config = dict(
    model='CTC audio transcriber',
    dataset='telephone keypad tones over noise or synthetic speech',
    train_examples=39062,
    time_shift_ms=50,
    input='waveform_16khz',
    tokenizer='word',
    vocab_size=20,
    arch='transformer',
    norm='rmsnorm',
    norm_position='pre',
    hidden_act='gelu',
    mlp_ratio=4,
    head_dim=48,
    fused_qkv=True,
    bias='none',
    qk_norm=False,
    layer_scale_init=0.01,
    parallel_block=False,
    inner_norm=False,
    wave_strides=[5, 2, 2, 2, 2, 2],
    subsampling=2,
    layers=12,
    width=256,
    positions='learned',
    init='torch_default',
    residual_init='scaled_by_depth',
    optimizer='soap',
    beta2=0.99,
    learning_rate=0.0015,
    beta1=0.95,
    shampoo_beta=0.95,
    eps=1e-08,
    precondition_frequency=50,
    max_precond_dim=1024,
    one_sided=False,
    adamw_lr_other_params=0.00086,
    magnitude_pruning=0.3,
    max_steps=12200,
    batch_size=64,
    epochs=20.0,
    lr_schedule='cosine',
    final_lr_fraction=0,
    warmup_steps=240,
    weight_decay=0.08,
    adamw_weight_decay_other_params=0.05,
)
Rows from block 4 of a small CTC audio transcriber, named by matrix and row number. Rows with one number belong to one neuron. Each number is 500 + 25 x the weight over its row's rms, rounded and kept within 0 to 999. All counts start at 0. Numbers have three digits each.
After each neuron's rows are labels from the 100 clips, of 14976, where the neuron reaches its highest value: "strongest on" is what is common among them. Only what is clearly more common there than usual is listed. The data: telephone keypad tones over noise or synthetic speech. In brackets: how many of the 100.
# fc1: MLP up (model.blocks.4.mlp.fc1.weight, 1024x256), inputs 0-255
# fc2: MLP down (model.blocks.4.mlp.fc2.weight, 256x1024, transposed), outputs 0-255

fc1.471:509500526542471500500467565422515479463494500551548500525500500500497460500500479444472501500478465499500535462500484500497488499495493482501500497500522507481495470508459493551500500463483532500525468515531503558497500500500508512517500445485500472474498551487480517534500500506470489476477500500467512500500500474492500552497550521520479500492463552500472461491494460478458462476486500539542520521539457500470500542480500521504536517501523467500469496519509476518500510500500568485483529500490500486485498518500508481466500491500500456575517500531468509551500464520516500520506500515548450456500521500540479539500506524500545500465539500491519500502500497500569500505475479500500532465526500500498500500482452508495500527514520527486468456500448500478518506500534494
fc2.471:541500483483543485526560503500476500510520507448500499507481459500500500466478515510510457500528518500488500500538522500500461450464509500521500500500500500486510528519546472543474500525492565540506500514484500500474500492510533497505505500471520500504518500505467494446500524500537437486500452500482470483500528553490544506500476500500489454498514500506552494486516556551528473500510454500511500488463561500473462510500537500512483457508517491475435478503553483500524508470500528498509500485490500500500498489490481523524521477500529573447490477478477500500551481456481512500506509500479500500498448514486500519457500481500486515579476500473474458445500500519460481508461460504500500476482499500452474518506500500500478528500500496463500451483500489493494545504472505
strongest on: key "3" (82)

fc1.302:480509500553531554523500512501489495492508500489461500489498552500475500440500499506521500518524505490477500500446500527556581500500494500539466493519466559478486500492438525500509478474462481500488500493500496500522455459502540551519500461522500548500518500500523544548473500485457517489451500511522538480548446507506500486505478473482499506506473487500514472481473500500519500526502464506479500500500519510500471500500482514506503475491459500500469514490500496500480501500532500505500497507512479510445472524463500500479500500460500570481516461497500528479500534513476532500471499500541539500500500500531539500500465483547492443513500542500531529511500538523500500482530500503500500516500518550520500479542552545506500499546532528500476497500500453517478500458564534
fc2.302:503450510497481506531487472500487487551480456500475500486452542514512506476495500467512511500500500525525539462500479478535500473494487483517485500443500467509490500500501469500500484530512510522475436451506566514488500500580533476518500483488500489524495470500541485483470503526511498500500500467500451468480500497500513492454527551516500513442500554480500512500521472510481524485439490533496471519535525520564486484521512500469500500513511500560506484498539495500500494562500507500500500477530493500465512500500500500486500523500498461520513500486500500500500481567550500500508556454475527500505551423510512500500476511458500535500490500500516528500450518500489478500480500503520500454529516500507513543520462500500537476475521515530465495463500554536502507497500521
strongest on: key "6" (82); reverberation (74); pink noise (45); first key: 6 (29)

fc1.63:514542500500500500456500500429451469519500500463518500530474500500500515476540468485480438474584466530508509500500549468500505500502500470517500463528454500500533500500500500492494500517495484500500485518500500539500500500500513500500505529500521486509500457500525521502481493437518442507508500500511517451487495507472500506525522465433513509530500500474459511439530499503497473500500491494485500455523500548500517522511500470451485500500484495500500516521487500490490500464458474500467500503542500519517425492500500476500500498500512500500481472446475480502518491526500500485541500519486562516500534543500515487534472500500439509509534449472470496527510527493502557452500475515447467496449524500467500535538536500463494500499521500489464473498500469466519453500481500
fc2.63:494494558499501440501490500500500533500500499507494484520500500482459484532509500546505497478527514533472514500500500500500563470522500473518496500539500504500514510525534528481516469497500505539461533500512500531431523500479481500469500528508500569512457500491500500521458477546518556500500580466500472500471513501500500459504461541500522569493547500463514495500478500476500482512505500506500500497481451496500527502506483500518500500500502469500520500525501477541500500526470506500535564500500466500463500431460534507500484568500472500495454484500495500500441500523500473500449500461517502549531509528504473456486500500460551477500500500500519500500533500468500500492567482564500479465500537500507540507501536489484498500500510525500458500500500485501500486500527522
strongest on: key "A" (70); key "9" (60); reverberation (59)

fc1.369:479517485500529478500483520498506488504492469489506459469472500543477533467567450500509509500516522473553472501479511540499514477500512500478542500491519500500500494523501479501500500571497500498500500492545512500508500488500490478479469500513539500459527522483545510500500539502468519488475527473498530512523518500469558532533530502463484535500482475466524456500575489499453519475500543459500517518525472500554500445542550485516562500526496470500500500501518532532467549506486500493568483500531515500546481534518500460493500505500512531500500468500500506500509475465500500500508480483500455508530500491504511448478467546500476500500512500515472494524500496500500500480500514500466481522481465441450523515500500500465470558511460500485468500480500531548495468525516500
fc2.369:500523532516500475528482488465495523459510532482440483481535500478500512500477447481500549500490500510474538505441482489452461481530479494477487463506480530500540494500500509486503461522488453500509561459521500502493481493458486500487500520509500515496526501446451500500476500496545482474494443500507502450540541480500509482523523524509486500500473500500554499496519512476522502541533500542499500500500448511514465492540500506502520512500546532500500533533497496507500491481469458500516501535522514500458484479461501529480541461523500454440496465511516500537463512504503500518476528513500500500476500459495491534481500507500508556487499500480500501558529488522514500522487500500500509473530500534495590500550479500527527477500513500552500483500456492467500455500541500
strongest on: white noise (44); pink noise (38)

fc1.485:500500500500487480500536461500500464517541500528501526513491472500500522527524488500500521471505500500476437531500513500530475500504468515503500500520500503471500528477494481496478547500500480501500472451500500515458480463476500499491529501500500471500527539482484493525507486507545542479531500500489494500517465484512500500521523456480500469483469481500506500476500622528494461553513492466513501486512500495597500500500464555500543484465468471452500426468474529513500492500521500500500500536480543466479489500522537524557500498502539502456535493471500530502526500488551500471517500500466484523492520500485471500500500476457500487514500464511516500492500500454500500500463467456511460532500511486480474500500494500451504475500423500525518506500500476485500548480500500
fc2.485:557500475472500450500482454534569500500480463500500477527500549480500510500506537500523539484500538460500540500464500500500573500559476501487515500479500506527556500500507456476500500500522516484515489539500500500498526500500500500500484517469467500500451459509460500500498450500500454500500485477500487488531500485500496477500419469532500500508500500500500482500500490522502500534500465490500516500500474435527568467530482471500500490500483516475510470500500474500537509500500500480471500529505500465526481473480479454470500451479491513500544473500474502474500493515432500467526513481517475476461510500484548500458517527470446527471453466513500527524500483518525526500537500534499510500532484499520500555521500495491525497485500488487474495500436489500528500543552500
strongest on: key "9" (55); clipping (44)

fc1.739:501516500471538523480500538534500500496527545487526547536500500504480500488523535448455531528528500500471482537476500514483528516463524476482484453462500500464533500561523519474503500528466500549493516550500539509524510525497461471521548516513461461486500521510527485498473463499519500492504500527501480549484500500542516459500500508500485500500526500500500564522530500500533500516482523500528540473461500497498501493483516451504475477500476459515500500502500502500434490528500478500466483497500514481528474500529500500468528500474467531419505476516497500495500518479483510470506495500500465506500500500500485526535515460467449494500457500500500541508449500527462541475523488515488498503479457500500500500514500507497451483512500539476552500446500500500469532472552435
fc2.739:500490447508475487500469500483500500481500433526488552463500496472534572500533553500500500497505500500500531517513517459523540544500500503533500500506515517469500449492507500525547522500509491500500515489500457478500544484477500500490500500500500500474487500466519460538476500445471500524492457500500479500500546462510500535491527432527500459523463471525489460489500500535518480500516500500533488500458473472465534520500531500536500459445484463458499500481497500533499504532523500500516471478512520475538497500511521454500552500476475500491514485500513500519458500551481500504466471525500513486468500513455525477452500471500495476461500509473455498568500454480495500510500447486569500500500500463500511487464541532500516500511477500505475500506508457527500468520517500
strongest on: white noise (42)

fc1.251:493496500465537500565500510484463500522502486493497533516427531538533500483538536500530509500500519444500456509497548480500524500493462491502533504557500466459541508500523486500451453519500494470516457469472500433500500497500531506490534448534500475464500518489486500500516473470454504513474477500500452500481500514550493486528544526500500510455518535511522500500500505474500477515538490556579521500472520500517500500500500500511507514529500501477474500478491500493500500465492503536500460476500508500513528509454487500500519427500476488475500495507524540482500480555486543485479487507492545492477500474464500500532507517525492500500510540479500507502500499500500465500506535421500458500478453500467479516451500468506475461500519483531484500533484500488488521497500488
fc2.251:500486543490500489440475497465467408529500500500500505500556503500533502500500488494500500500508487536500495468500524500526500495577494545505500474520497489483483524524487517500494551500500517480543517529500533515437500500503469531490456422478452453485538500518556500492494485483500540520531531500481436521500514449538500500476500500496497558475498500545483500500500554500504541461530486514562500500506500503515500484500492527500525506500482477492512496468512518500509530491521477539553500480471527485500534515500468535500508527500500500496513468541510480500475537500500533513479513537491493500500554498500478447503500500486477500483545502484455454489498516491536539517481500509505493556471500490486465521500490522488500538491483500500533455500500533517473500534500500
strongest on: white noise (56); pink noise (40); number of keys: 1 (31)

fc1.336:500466529463500500500500482525482449473544565500480525463496508515510475500479500500500500500460527508470500453477478500509489500500500515500494506449476454475471474500508483542500500489474509500533500473500491469502440500463467475500467469517451505578487500589500537484474500485500514540437473479529500500500519494486450500525469500500544462500454536473500500500516523500516521500430475565500521494482500483532500500478481529500457487505479475500500531500500500535502559500500473514471500501500520500494497484500500473500496500544500536466511500472517480495500535500500482530500494500499500500479529476466522545477472500500512500562546500500509455500535541529500500495511500512464500463500476500500480481506500500500481452419482500555506476500500500511500523470476500
fc2.336:522529525500459500500500500528559500541494500514506492500500545500500506505518468522500500500500500505503527573480500500477469590500448500502465500526453525513462461451500500531566500484500482504509497529486531500530497500486500433500470500500458500500460500500500512515490512558529500500477549500485522430555525531470507515500500500531500486516486500448504520505519459484510530473441477480489526512500526500485489471513540488516528458527527500509524500502500500471500455553525530500540500468450500537544500511505500477500477500501531463500464491500508500500500478500540500492500500500553487480500496500520526527500500482515500525443500500491461509500538500500458509470500500500500500500500525527500461500473500500501504509549502503515477500467500572500494526451459537
strongest on: key "1" (94); reverberation (89)

fc1.435:518500467531507500449545500505500500442500477482468481500518500471478566519475485467540488500500473462509500484454493489457500500504451533521445552516500500453532472470484461448500500481500500500532500500500500511514430536439500456499531523500500500518500436512500500545500500500500500500500515539521500520487500536472500531454446539500473508500500460500474523479500500500496500500500513500414500487500500468488484500500500527500499528531500499484461500520500524527500540500471430474500500500537500500500500500539517533524500482537536529530543500500500500500452523500535486500500505468533500538500470500500541517500497471470443555529520500500477500472500476521517513508470473500485490500487500500460494495500510500500514456479500487500485528438500500500540500459533495
fc2.435:500546544493532536528455500500464500526483500500535500485545466500511500495500486564504500494487483500455541500500506498527500500500452560451505500500516500464490484490481480511547489518510487482447511500481500500500437500500492500462447493500516521482502552507547455500518475499500533506527515500500473500560511500500465440543550525485518500492536518500494488512443519511525535441510538500500500513528496500500469500422500460463500500524476477587479515480500553500482492500478472519470500547487523507538500492500425474480500526500517500481541500500500500500542500500500562474528500500519500512500520535462500478463500500524528500492500500500500506525500460464497530500473478519500481511465503500500500500523482500517500553523500491516489530500500500528527500500500502
strongest on: key "3" (85); reverberation (73); number of keys: 9 (34)

fc1.543:500473516505483430520523436466456538500517500508500476500500452500472509533500495472500554526527540508500554526500500510500500461482500560484500477510523535507500529525544518500500548497535470462491439513458500538584461476500528503521550500478426500556507500483500500550527457487500489500500500502470500500519478500500500488505513500500500494527478553500476500500520500480500500490511533500500510484500468439500543474513500510510491516500494499510516505549500500537483551564512500484479543498469471500500500500500500498510472491500508500480460488504500500562500500500455484500529500538500547510500483522515490489497465479507498480508517502517428497503533544500500481500534500500497500462500502500519486513500500547516500515496544564497541478459500500520500504492500500
fc2.543:500528500465504479524500440440500486510500501500500500500501568470478500525500494449529478511500475450500442472542525545500480458500484491500509487508509500500454477505468432500489500488500505525490491498499500500494500500474481500482469478533506500500524496500500500500492512469528536490500500515528500500534520497500500487495544500484500429500514500536538526524481506478526500500513467499500550489500500528509513512471522528500499471463500453500499497500499544500481491527510489483452481500493472488473500523538500525485458447507500481514515504563551530542517486472521500500486450476533526446442500511468469480500493508511447505508500510500576500531500500500508451500500473500516495500500500493500500455500500497500500528444495488431529514500500475500551427463514554
strongest on: key "3" (90); clipping (30)

fc1.753:546500524457488528461467500464531474473493480536546500449504500500500501453500500508519483479500479496530465423494515501500500486518500501503500490511503500482465456500460500524458497523456444476500444500500474500452500500510500486536490521500500478500470545487500500500497508521505500469500500508509500463522500510532500500563543500525516500506465499477525500488482474473500500500574462500483573446469500500506488483545481476506499479500528500502492468509500459473500500503463468486500491500562484488478490523512457500500482503526500494557500500496475500483468485440519500519510481533485563500495511488521500520449500554501500500550500500500485500519500500459531434470500529500484490500497500519497534483468500461500491569527458471496500515500480500500486463500504447
fc2.753:545452512456478500544500525500500491500521540449500511500467524500500507500506506500474500504445481496454542500532524500459500519469488494574520500500489500557500500516515448512483500500464500486531483489476480510551489477480465483424505500516554500526468500576500492475526502434481500500487530509500488500530500487492468500470456485500497480513500463463513525500500555500475489500487536492541509500500500503500483500512481500455473500500484500500520487474520464461511510510532526495525529500463478457535500478500500525485500500477500500454543486550500451546474500500480512518510508500500525500487512522520500522491500448483483514500500485500522456511500468500530497519479461488529525546513500500532520502442515500530439567506491488494498485538515529490530500515550500
strongest on: key "9" (99); reverberation (54); number of keys: 8 (28)

fc1.338:522467500445485502546502500503543500485527474467500486500495469500520486474500500506540495500476500500500500502472431489500499500474529481462474489500500429479530489528514475500528527542500460486500490502534545526467484571500517429534493504500465500475488480508474538500479490500520532500500500510491486471523482500500500461500465441556500476450481529502476510508516481529536501500456446432513500569500500465481471536484485505500500440530479500536500513500500489500486539500500499513521537532552495500464447500500444500520456522509500483480531500513524461515504510500477477493500538504500500500497486465486500470496500500528467515500557500465500517500491500500463499500453500526500500475515477532527480501455480485535528525453516482500522476525477500479514505500487499
fc2.338:464544430500481462500548500542500544500500547500500494481516545526500463509500453488517500493521500517503512543500500500518494527546463534503486512467500495510454520506505500500534527500537450500459500500500500535562533531500528500526447507490472500500470455502523500507512500528521500507481465472500486481476487524500500459507445495500511470535500482509500488500509496525521547526500513500507506531482498500475525464493500535520500500500500500500500453500512513500500472458500532500494500494500456504530528522472506535500520513500496484493493456529475500482515480473459501477473506455463518452480500526492500483576491500500530489542449511524493528500510481531431475483495500535519500537518452500500455523494519498500514471517549500572467466470471503500500463464495450
strongest on: key "1" (99); reverberation (73)

fc1.264:479472526510554543557500535501530510500512529488498500513482515485505470509500500497500523485520466500456506486502479473440441459479537480500503500500500523517500550500474483508485500500498565525518510500458460500502498553544509477525500508515506500511506510455530541537500511500485442500477461500524516500500501564443522488528479462485512481518503538460532491500489500477481485535452500480508500500500500525526477500509500560543493465500511486500531499513500500508516500509510500519459500534513500500500486479486558500485500491434505554467497482479516477513522500500493491491509512497510513539475489500500500500528445500441462525452530482479473466500521514487482529453548472500469500466528519480501565545490546500500500485529496494507537500439500482503484510528485488
fc2.264:475477527500522539481511500490489500472500523484473511474463500490500534500515521500494500500488509549500467502500511469517521517528508453480516555500489500458486518500500514547578493498500500500500481507499530500552486546512534500476471537500478468513500500532506500593500500551500569518500547522507540494514503500525537445500520539541494483572500438470533566481527462500501500554500500459500518503500500488489500500494483500505486508500508500493514482524527500489519507508514517550486533491500477500473500519500531504491492500485498491527453503500451486482527449529479500522452466500466500533500500509513478500476487493511480509455500507486493500534508491483572500500517507503506500460533518493537494500531527500495552475487500487499526500500551500488500454469560481
strongest on: key "A" (97); first key: A (32)

fc1.325:490500526487492549500563496483483458463500500496549500484481500500500538500500501500514479515556512500488500521523537464500544498457528500476475481514452500503504500503546478545488514520473500482474515524461497470502500500448500486508541484483519493500478504535511555521500483500545485500500498458544529530471493480500536500500475538542549487497512452543439519500519454500492506461453500514473538533477463478521500467485500509487503493452462516468500500500500496483515453480503500500500498446521500500500454500503500482517504500480479500564452501500500500496534470528533500500462492433500530505500530489492513483500471456504528519491495492500466520500500445500535500500530500500515537541439527500508445500489470500500502512530491514529503475516499460500532500503508433
fc2.325:500500512520470459534467500500500535504520471500553472500507500558510500475485450484483505526452469510520453500533500532502500547473491455448484491500504507492528500500456460500514485477493459497513482465461524500515496495557472500501500500496537538500476471534516500527500434514493506532500500477504513493500520500468500500515448500507500500499446465500516600500500549523467515511481488468500482500462485500532452521506492500442501506516486458509494490470491492500500530447457500481544500499501526500500500500531515487494497454510516500449485523555442496500474511472500499491485545462511500497500500463475500500520501518500460503518500500571530466500510500500532511523527481485500529508500500500494481544471500523521427500467518514470500500502500539469502492502529486
strongest on: key "6" (84); reverberation (68)

fc1.459:500525500500507500568517500500500500500500500511451543486537539496500500471494448547465500500466511501500531500489500531500545500500486588500500500449460438521500543483505492540492513500457511473529500520500505498463500500500560500500477519500524490500504509500483546467517500476442487500451500510500520504485443494441500505526522496498483510454470511471472500514469505495521463443463486520500500560528535531500513477513528526500500478488500527497527531525496541535527471465546538464500533500477495500500521520479478516490543456500500486515506480502449500458500500476528515488497469516555500532500460500500503498507500514493500500500503500467500493523469508486500466463481467500473535466500511450510477536474460537528500451520500488474500492500479500518500456481524485
fc2.459:535470500548500491500500492498446500495500512500578482496497456500520471500500500439500510498497500509500480443446497523500493515500504536428500500556500500494509500535447467500475466500487512500500497514500518488483500517514515500467518519447482520500482525524500500500500485504530500464500500503462507490500519529474538500500535515500581493500501520482491500538522472523500524481475500495500486508519490525500500519500468521519473458500483529538500550529519526555500455451502506479482510500500562477513528535517508527447489500500500500461463543500500500500500450500548500508504500438500543481535547485483474500530514504500500513500500500538500428476500524479526500500428500500433493492508473500500521526525499528533500500500466450475498500500453500520500501467500500
strongest on: white noise (38)

fc1.653:500560465456500440503467478500473465529519469493500451479500483500530464522500500500500503471500517512500500480480515500517527500565494523503500500517484460477500497500539424514464528500500500460495500500522500475500500500521500512519549513500510500506490466551500512500478500474505484467500528500500482481474466500477533479500495504496534506494522500510542500477500457537458461474500453500500444401496500500500500500485510494544500506497500500521500500455480517554500524526471514456500460500561459500500477479525588456510534494519500550500513512484476500500500489500500508500534527500527520503523508486529545551496459445500553525495495544500499500500485438522470500493460489520500500500497507500494489501489500500516449518468509500500550500500500535482504500473500490
fc2.653:524505494479611475497512463526471500500537492542500501449517545532460500500470522457539506500500488513500469500500492500507491503500490500458527500509502476500473470500530519500470490500500521526482533450529500500500473480480460478480469467500454479500474562482526475553500500512548447494500461554521423513500572500516500500511500469500500459529486503525526516525500478531553500492483500500471517471500498500500500510488522500511532479534479529462500524500520500500494500492500521499534506458500491500506503540521524465475478459500484500500512520504500513514500475459475521492500500531500475577515524500488500524508500474479510500499543508501490504500500514500551552500500516456500487519512524495500500479493470500517478500500507476563500466496527520519552466524564502
strongest on: key "1" (95)

fc1.76:500500517531500512500500472493500482459509536500500500500500477496527485495500511548475458500474458531500500464485500500500456463525453486547500500507500500500456466460508471438500500440485500500464439498500440500500480500500500488500500500500486512500476500500487480479500483501502514508527500538430511492517500553445500500500442431490482500500456603500500510477500528530533467500500500471500533551553528482500500464553493515510500443500530500534500474500532514500500500527481521484486535475467511487500500521500527500486472531514496490544539500490500565500485552548500500527499500506498523486500500478500500486541535517503500500500500500514460500500524507500450500500526482500531500500513500500533461500500500500500480551495501471442537500441500537518500500487500500
fc2.76:497527440500478500483500484514537500452514491542500539476500503488500500500462502500522498500500528530500517589515500483500500500500520459500500500502500520500470500500500564500500486500500499500467542528531490500509491501484497500500472520497528493512462500554478500574500500500500542500500500508515500471500468500515513479543500500500487459492500554500488500494475499530513500463500560500500500509535418482502588493500500464500500475564500474473501500500519518446458471476500500508484508477500538557500543515500500500540473486500500500494463500500501466487537511528491500548516477517428500523500500484530500500500500510460467500500500481557500500480500551469516537472500448500488500500550500500507500500500519502478521532544522493430507514500500486500439499500550515
strongest on: key "1" (100); reverberation (60); number of keys: 9 (31)

fc1.727:485500470534465486537500500519526483510512478500500480458402426500518500510498479473500507524486500482512500500481469480537500516483488529500480500500547483491500500500500500541495537531512481500491542496465507500483500460522546544511500439500502500483482556500489510520500444500461500520474442500500508457517509500500533463468508497479500482500554497545535494446527500500500495490547500556524510517534500477530500500554504500510494456500485568456477529514537500500500500500456447568476456500484513500500520496506500500533500511500500469500553500500552536484530529506500491516500453486465500485500481538477502500500522500493509492520473518453497470472468513527450493492464466524517500508529470480500534516500503554475500500517497537500500511483503503486500500494500517
fc2.727:500500528500495484491500477533505507481487554500434500500500500513529413500500549529500528500496500472477516544500522485500513500524500483500537500449491465505506500467506484500490500500513481467462473437500520529511482480463516525500517521519471450477505500506541510476510489491525500506500500443462552552512508526500500558511522468529500529500500539465500472548465514458507507535500458495507480500514452500500482500504474495489515466514501500500500534437500500500500509474522506508480500530505503482481550497476508500439561446516518466478512500477496486499548484500473500492514529516532471456532515470488482497519477500500542500481469489459500518500464499485474498494469471476500529507500492500468429551476500478506500502500500544500511526422467500523500516500480520
strongest on: white noise (50); pink noise (49); number of keys: 1 (41)

fc1.153:484509523481503500512500500480468568500453500500562462500529500479450516500515515500500469515500498541481533500485504504467464521475538500500500471500462469461476500564532461452500514500525463495494500496477511500471468551500498478546492511505500520513552500500500509516509452476468479456500521514462500484521523511470525534508497548500510458439507503479514500493500500525519480531484482462500500497482431500524489500501485500483488470500505465423486527502478476468475540504522484486536509500450491460520500508474495503494526501511481502502515535488522500535500484500463457482472504500478466519500500531463523518549513472527500500481436484490500466509507487542500483462500515441531500506500500512486498458487500469481495529495499500500487500504441482469509510434551475
fc2.153:500482500500496480491466470500500487483500516500500504486417500489500464500500483515542500485520500500500449504502512510513527500558530553487474499500500490488522481536475522500500546572500500500465556546508452500504475500489500523473500500480515500477464458487500505545522500450522504500538500467523545502511443486478496500494488481529536477467533500500519500429474525491502500472500500540487525499490460500482560500500533483468500492479503489541462525475500511500500500470538500485515499500518531515491506500465500500501485562541535492500500506500477458534527525465498500500515497500500500448538517504473500498499466479527504488500508451547535472515516492509451481500503521462439500510556500526436543524505514500500500489481469493471469565500500500500512536528500463
strongest on: key "1" (85); reverberation (63); quiet level (61); white noise (37)

fc1.538:500505500538513457495499500471500500488498438500474476534500500516470550500480483500481506529500480506500485471501474593500489500500556500487490480500528464458500512500460500486543500449483500536506476517530500507500496525466500455419500475500500503524464500500449500493500520462500500529444500489484544500491480550489494472478477500494529473500500502475500500500470529457470544452508500500481500456500540483471500479473500500508467500470494506469500483500500500472465461507522510476507539500453492508512461490500502529500537477481458500500472555532500451536457500495510500500507500500500500511432500550500492507500518480484482507461561500500460517496500475486500500537505516500561534500489458455500466517500491487538497471500549500519500500473526500497502524523436500
fc2.538:500511549500539500500560533500500529500475535538500491500475466474500442514500540559488459500502500500468524472509500500500528524475500500530500477477500454500500500470500478535513489500525491500500500464467500500500440503473500510518500518500475500500487500564524520469500480500545500512512541500500440500467553447500488500513470495508496500500455490536500534500477500504508500470561538506500480507462472454500500500486541492561474460500452500535501476486479528487537479493500478521500484477476496484500495500500521512532513500500482481500500500500500491500451543514543500453500498487475528548489483500497500500500509533500500481500436500500537439513511547515511512504552500457500500534518500500452506530493518530478504458511500553531519500531414500555500500500500500
strongest on: key "9" (71)

fc1.673:500483557456423500500551489500484531500561465500480500464526500500500484500500539500552545500454500500538500500481500484509500537500524553500479500489500500466500529500451462500500517526500496526500500473492525476500436500459500430530489500551500495500487525503500530496533500510523500522500456525531500500494479512500500460500513475514505526483496500500499460500473514527585500498452449482500500483500491513475489500501486449535478475499500500489500477487500511500500560457528500486551500509568537509524489533472473492540461500533481500500487533474528516536500515500500477491504485475500545487500500503445469500500520472521514500500473500484478465501470500481500488548453500500525500474532500488499461500537500500462500545452500495482476500483468500514528482454500500
fc2.673:500547500500500470490524460525500539500500521521522500519466459476529512520488500488527485500524497529521500545473460519477500500499500526452500539535500457500500504475493500518555500469545466505500497567500524500479500518500558480478470500477462450484469488545506519480551448577500542520500538500500500467527500512470496500508519476500500472500490486479500500500486500538498500468454500500500495500505500500495533469500480442500500500500475500538536533481500455500529500447497500500500481500489487498476500513463551534500488509543530538500441500500492500514501517461466500545531500515500502500496561500500490530474459558520557500525500500487500500488478528509484527481500500500485529459495488537500481500515468551548500490517514563527500481500500544448500492534500506
strongest on: key "1" (98); reverberation (89)

fc1.381:490449482511471539492500511528481513510500460489500537510484500516477536500507500500500524506520542500469525552531499500523547500484472534477512467521484500484482512500453567520500530500521500541500463500531507500523526464526510526497514437503490500500500475500540531517528503522500500500500489503466500465516450477472530500525534511467510458497469527497489542500500467443495505505500532488500492482480549500508483535476500480538471462515452521500500500486500455495467499500519500490499500500525516482545470465500500508490525456482551500535528451493500444502524527467497500469453457500512533522436513474492465491485500500505500481465500522491540496485500491517500478519482471500523467543500520529452484555445502500497436500483549500500527526549483464500500534477500500
fc2.381:523514546469506500486494509500462500526551488519500461480492483500500553481473523511500484500519504523523516485482524532494544489496498500520518500500500500535496500479469468513538514518500531539531465472500484467460500533502501483500512509531520481528549457500463554434562467498500541506500498520500500500489525452498490480484500459472495448444541495481482537517539500533500538451519474503508486511526473506508530500480489533500500502517500536510486523533500507514520500500516511495537500506468441517522547500500475589500500477520504531463500500515525522500431518500500464500500558500479540500500455517493459504534500477461479523500513507500511500503482475459498508500551453500516500500533473483521497529516500500500500506466459500511527567537476517498500500462489520
strongest on: white noise (52); pink noise (45); number of keys: 1 (44)

fc1.495:500500500534484500500500459444517514484500496442505512504446542471500475500485462500500530577480500516500483500494489500500532500500524567490475472500500500446492535527461426500483500500531489506504500556503524523526467500547503525454500516511513500540500500468467522478500500476500510481482539452477451500492500532500494500500456500522500509500500500500497478514482517480500500478500477532508445477462500500500531519500500500500500421475492516500484500500484502493500485482529407500500468460500491492531524468475535461500500458455528500454500500477516484500500520500511525496442515507452548500500511483452503517500436500489520469500500500500500506479438517555500500500520521500478500525500500500500500482511500512524500500440499532500464500464500500450500500541500500
fc2.495:494513500525509491509500518500467527500502512546500460500534487500500528501518558470486500462450485472471500500500500502507544488500500500508475500500482474495512500500570531500479520464485500517493474451507502489514467511500485470485524487500504515505513541474543459473500458506503460500509476529500500520426503466525515534508510500500500500472516543500517487522469462500535507480557460522500510504505476496518500490536498524521500467461532539485536522500484549559474500500537500500500490500529500476537508473464500509549516524500553500500510500485455555535523466523456500500461500540488500547509485520543500484500555521422500456503465521500500500519486526494577500557500488471500517482500505525500500519500500493523450460500500500515500500523523543500535472541500500
strongest on: key "1" (59)

fc1.225:500478500498500500500500500476507523514500500513500502531465507542545542459500519499534500500500500539500500500530484488533494545532500472481454457513544514510448525521500500516518475549473500488500499500535537480504500539500500490470509572536500478515473515500514550487491524500506500489500472513500482481482529571504512459519500486530499531500460500432500481500521500493471500500515516528500500492510500493462494500488550505481508505559465472500568446525513500471485500457500500500500500476530500460502500520487471500452510500491482508530521500542460500475500493540479494500508460514468529511521475533500500515509500485500468480500492500504460500500481514548489476471554475525500528561500500470474500485442537495507576567516428500475486455485469490500500494500500500
fc2.225:464500500468500489500500514549504500524527505489516517500491486500530500500500508531479500506500526481499555446482548500497446524525500466534500486476500500523516502520528519412508472494500500496554500557492479540532500504527524463478500460468455505480477494543500529519501481542470498500500561500500525431546457514527519500471444500484476497494521466509535537485507492500499479434519560500489502500513500481500518500500537464531519490531490488500500512523485500500500488500530479510500464500442513500535480463500500517482503523552519500459504534475517512498509478500471463530474478505540525500538500500500491500507500514479494500500502500515500525500500500500522532495448500500463500486517500500549500500446500500524500416465523491511500544500529511520483441502448500
strongest on: key "A" (81); reverberation (56); last key: A (25)